config = dict(
    method='simclr',
    arch='swin',
    norm='layernorm',
    norm_position='pre',
    head_dim=16,
    fused_qkv=False,
    expert_mlp_ratio=0.25,
    shared_expert=False,
    projector_hidden_layers=2,
    temperature=0.1,
    residual_init='scaled_by_depth',
    muon_scale='original',
    learning_rate=0.0092,
    momentum=0.95,
    max_steps=7400,
)
Rows from expert 0 of block 2, named by matrix and row number. Rows with one number belong to one neuron. Each number is 128 + 24 x the weight over the matrix's rms, rounded and kept within 0 to 255. All counts start at 0.
# up: expert up (model.blocks.2.mlp.up, 32x16x64), inputs 0-63
# down: expert down (model.blocks.2.mlp.down, 32x64x16, transposed), outputs 0-63
up.0 [150 141 128 130 124 132 128 128 132 123 130 122 148 102 128 119 123  91 118 131 166  74  82 128 128 127 128 127 127 128 127 131 129 128 128 135 127 128 128 128 137 120 124 129 129 125 142 129 155 155 129 128 132 128 105 128 128 140 128 112 129 137 127 139]
down.0 [116 130 128 128 127  88 128 128 128 130 136 135 128 141 128 124 128 139 128 129 129 218  99 128 128 127 140 177 102 151 125 129 100 128 145 141 128  76 129 133 132 122 122 126 142 127 114 128 127 124 108 128 136 105 127 128 131 134  92 141 151 128 129 135]
up.1 [113 103 128 127 131  72 128 130 128 122 127 124 128 109 128 128  99 195 128 128 128  93 156 130 157 131 128 128 102 124 128 127 128 127 110 128 128 140 129 128 128 147 131 128 172 127 179 128 138 102 120 128 122 130 146 128 128 126 127 128 128 153 128 130]
down.1 [126 126 128 129 128 139 128 128  67 118 129 127 127 114 128 130 128 136 147 128 138 163 128 128 128 139 128 137 128  91 108 100 197 134  98 129 128 132 128 140 122 129 126 127 132 107 126 128 117 128 128 128 128 128 126 128 128 130 183 172 128 128 119 134]
up.2 [128 128 128 131 127 128 128 128 128 128 119 128 129 162 128 128 139 129  68 128 128 128 132 128 112 129 128 128 122 137 123 131 133 113 109 128 127 186 128 127  95 128 155 132 128 133 128 128 128 119  71 128 125 131 129 128 128 128 128 128 145 128 128 128]
down.2 [115 123 128 127 128 131 128 128 128 135 112 137 135 145 126 123 128  54 135 128 128 147 128 108 128 128 128  99 134 143 115 127 146 128 230 128 120 136 129 153 122 129 131 111 116 123 157 128 131  59 189 128 110 135 124 128 130 103 116 183 118 128 128 117]
up.3 [141 128 128 126 158 128 128 128 128 100 146 128 128 209 129 128 128 255  92 127 128  95 128 117 127 127 145 125 137 136 128 119 115 130  37 130 127 158 128 128 123 126 122 128 119 131 123 120 130 131 133 128 134 128 151 128 128 102 128 134 134 128 128 127]
down.3 [130 104 128 129 128 139 128 128 129 130 128 128 127 108 129 131 127 143 112 125 125 210 133 128 128 135 128 107 131 108 120 114 167 128 114 126 128  75 125 128 129 126 162 127 127 170 123 128 151 140 132 128 126 118 128 128 120  95 128 201 137 128 128 129]
up.4 [131 146 128 129 158 136 128 100 128 142  78 108 128 106 128 129 128 123 105 128 128 113 124 128 136 152 128 120 129 129 150 133 174 128 134 128 148 128 128 118 141 118 127 128 124 134 137 128 130 145 116 128 112 128 128 128 128 128 130 128 130 128 124 120]
down.4 [115  67 128 131 132 128 128 128 121  49 152 129 125 103 134 135 128 134 159 128 128 223 129 141 128 130 124 106 138 134 123 109 119 128 234 113 128 130 128 113 122 127 125 128 156 137 131 128 127  83 210 128 138 127 121 128 128 122 128 158 128 128 128 122]
up.5 [230 162 128 255 111 204 128 128 128 138 232 163  99 128 106 165 129 102   0 128 114   0 110 126 128 141  34 128 178 131 138 147 128 128 237 106 132 128 128 126 128  41 138 128 183 134  63 128 121 184 138 128 149 128 137 119 125 150  65 129 128  76 126  62]
down.5 [143 184 128 134 128 129 128 128 125 111  72 129 133 175 128 135 128 136 150 128 128 218 126 128 128 128 109  80 128 131 174 128 190 128   3 120 128 108 128 128 125 135 161 152 123 148 109 128 128 139  56 128 116 129 128 128 128 128  94 107 116 128 128 114]
up.6 [126 128 128 129 128 127 128 128 128 138 126 128 128 178 128 128 128 126  73 128 128 127 128 127 128 142 128 129 144 174 128 128 102 134 104 129 142 136 128 129 128 128 128 128 128 128 113 129 135 100 111 128 128 128 129 128 128 131 127 158 197 128 126 113]
down.6 [134 120 128 117 128  91 128 128 121  68 157 121 128 100 129 132 128 118 127 128 129 184 121 128 128 135 109 133 137 149 128 109 141 128 171 120 128 179 128 103 128 130 154 128 116 138 138 128 130 119 161 128 121 117 128 128 128 122 164 184 120 125 128 160]
up.7 [122 128 128 128 128 120 128 125 128 127 192 131 128 134 128 128 123 129  39 127 128 127  91 128 121 129  94 125 231 124 128 128 125 128 128 128 105 131 132  64 128 122 128 125 134 128 107 128 128 128 185 128 127 142 128 128 128 128  99 223 128 125 128 123]
down.7 [172 162 128 129 128 147 128 128 132 162 123 136 132 102 128 128 128 123 120 128 117 171 127 128 128 128 126 132 145 122 132 131 131 128 101 124 127 124 126 127 117 126 153 129 130 128 158 128 123 161 128 128 113 136 128 128 128 102 124 112 118 128 108 130]
up.8 [145 128 127 133 127 128 128 134 119 207 119 142 126 135 128 136 128 156 111 128 126   9 149 127 127 126 128 128 128 129 128 125 127 126 125 127 145 128 128 133 128 130 131 128  28 137 113 128 117 128 128 128 128 123 160 128 125 129 128 128 123 128 128  92]
down.8 [129 165 128 118 132 132 128 128  84  98 126 142 128  79 129 136 128 140 143 127 127 199 122 135 128 130 128  53 150 113 171 117 203 128 166 127 128 131 123 137 111 134 146 117 123 112 130 128 128 137 119 128 124 148 128 114 128 114 125 129 125 128 126 106]
up.9 [128 122 128 128 128 134 128 128 128 128 128 121 128 239 128 128 128 132 117 128 128  85 132 128 130 128 128 124 120 141 118 128 122 128 105 136 128 138 128 130 128 120 121 135 121 128 128 123 134 129 119 128 127  90 128 128 123 128 127 118 197 133 129 165]
down.9 [161 109 128 131 134 110 128 128 106 114 121 126 128 101 128 126 128 121 158 128 128 154 152 128 128 113 139  93 149 130 120 119 168 122 225 127 128 134 128 130  93 128 117 129  75 148 150 128 135  98 110 128 129 127 120 128 128 128 152 148 121 128 120 124]
up.10 [127 186 129 128 128 115 128 128 128 127 126 141 128 141 128 128 129 146 126 128 128  30 128 129 121 129 130 142 119 126 129  99 128 136 127 121 118  75 128 121 143 136 138 119 120 124 125 134 157 155 136 128 132 132 128 128 129 110 130 128  96 128 129 109]
down.10 [134 127 128 127 131  97 128 128 127 144 126 126 131 102 128 146 128 101 145 128 128 192 128 128 128 137 128  99 134 116 134 129 108 128 167 129 135  82 128 129 134 133 146  97 168 133 129 128 130 117 137 128  92 129 132 129 126  71 136 206 130 128 129 119]
up.11 [128 158 128 146 128 129 128 128 127 132 122 127 128 128 128 131 136 128 128 128 128 128 124 128 129 129 127 129 129 134 128 124 129 128 133 128 127 127 128 130 128 125 144 128 121 127 143 128 164 130  96 128 130 128 123 128 128  56 128 123 128 128 128 127]
down.11 [134 123 128 109 131 129 128 128 125  98 190 128 128  49 122 126 124 101 151 126 128 217 124 128 128 131 129  89 140 111 129 131 148 128 184 123 128  94 128 129 125 128 129 110 126 138 117 127 129  83 156 128 109 131 147 125 128 128 122 190 127 128 128 101]
up.12 [114  88 128 128 123 137 128 128 132 107 135 128 124 131 127 108 129 173 242 128 127 130 146 128 104 127 126 128 128 128 128 131 117 128   0 128 114 127 128 126 178 121 101 128 219 128   0 117 122 141 131 128 133 128 126 128 128 150 112 174 173 128 162 128]
down.12 [127 146 128 128 128 116 128 128 118 234  89 123 127 162 128 128 128 117  90 128 128  47 134 130 128 128 128 113 120 132 129 132 164 128 223 128 128 150 128 144 130 128 130 136 126 128 191 128 138 118  92 128 130 137 128 126 128  87 133  98 146 128  88 131]
up.13 [162 133 128  90 131 137 128 128 126  88 128 128 158 131 128 154 125 154  70 110 129  23 116 128 190 234 129 128 128 149 128 122 169 128 117 128 155  87 128 118 130 128 128 105  77 128 212 128 145 134 128 128 108 128 117 128 128  54 128 133 129 128 128 128]
down.13 [121 130 135 116 122 131 128 128 150 100  95 128 128 225 118 126 128 116 122 155 147   0 128 107 128 109 133 144 128 127 139 103 171 128 129 148 128 187 151 139 148 108 152 127 114  96 155 128 126 129 106 128 148  68 128 129 159 148 109  36 128 128 128 127]
up.14 [119 127 127 129 128 132 128 131 130 127  51 137 131 128 128 130 128 129  42 128 120 121 128 128 174 138 128 128 138 133 129 131 102 159 128 128 127 125 128 121 128 127 128 128 131 155 128 123 128 129 127 128 129 148 124 128 128 128 128 139 131 123 129 130]
down.14 [132  98 128 122 118 128 128 128 134  52 217 135 128  41 128 128 128 126 191 127 111 217 128 128 128 135 128  11 129 122 124 160 166 118 139 115 128 195 128 120 129 128 142 130 102 134 150 128 137  99 184 128 128 152 128 128 119  72 134 186 123 128 113 126]
up.15 [129 136 128 128 129 128 128 127 126 124 145 117 129 125 128 128 150 141 128 128 135 128 127 128 155 132 104 128 128 133 131 119 127 130 127 128 128 112 128 128  67 128 130 122 129 115 125 129 141 121 127 128 135 128 116 128 128 128 148 166 107 130 128 112]
down.15 [136 100 128 119 131 127 128 128 172 114 218 127 129 149 128 128 128  68  75 116 128 192 148 118 129 128 128 131 129 130 120 155 132 128 162 128 128 110 130 127 105 140 125 143  85 126 130 128 154 135 190 128 107 133 128 128 128 103 130 104 129 128 128 122]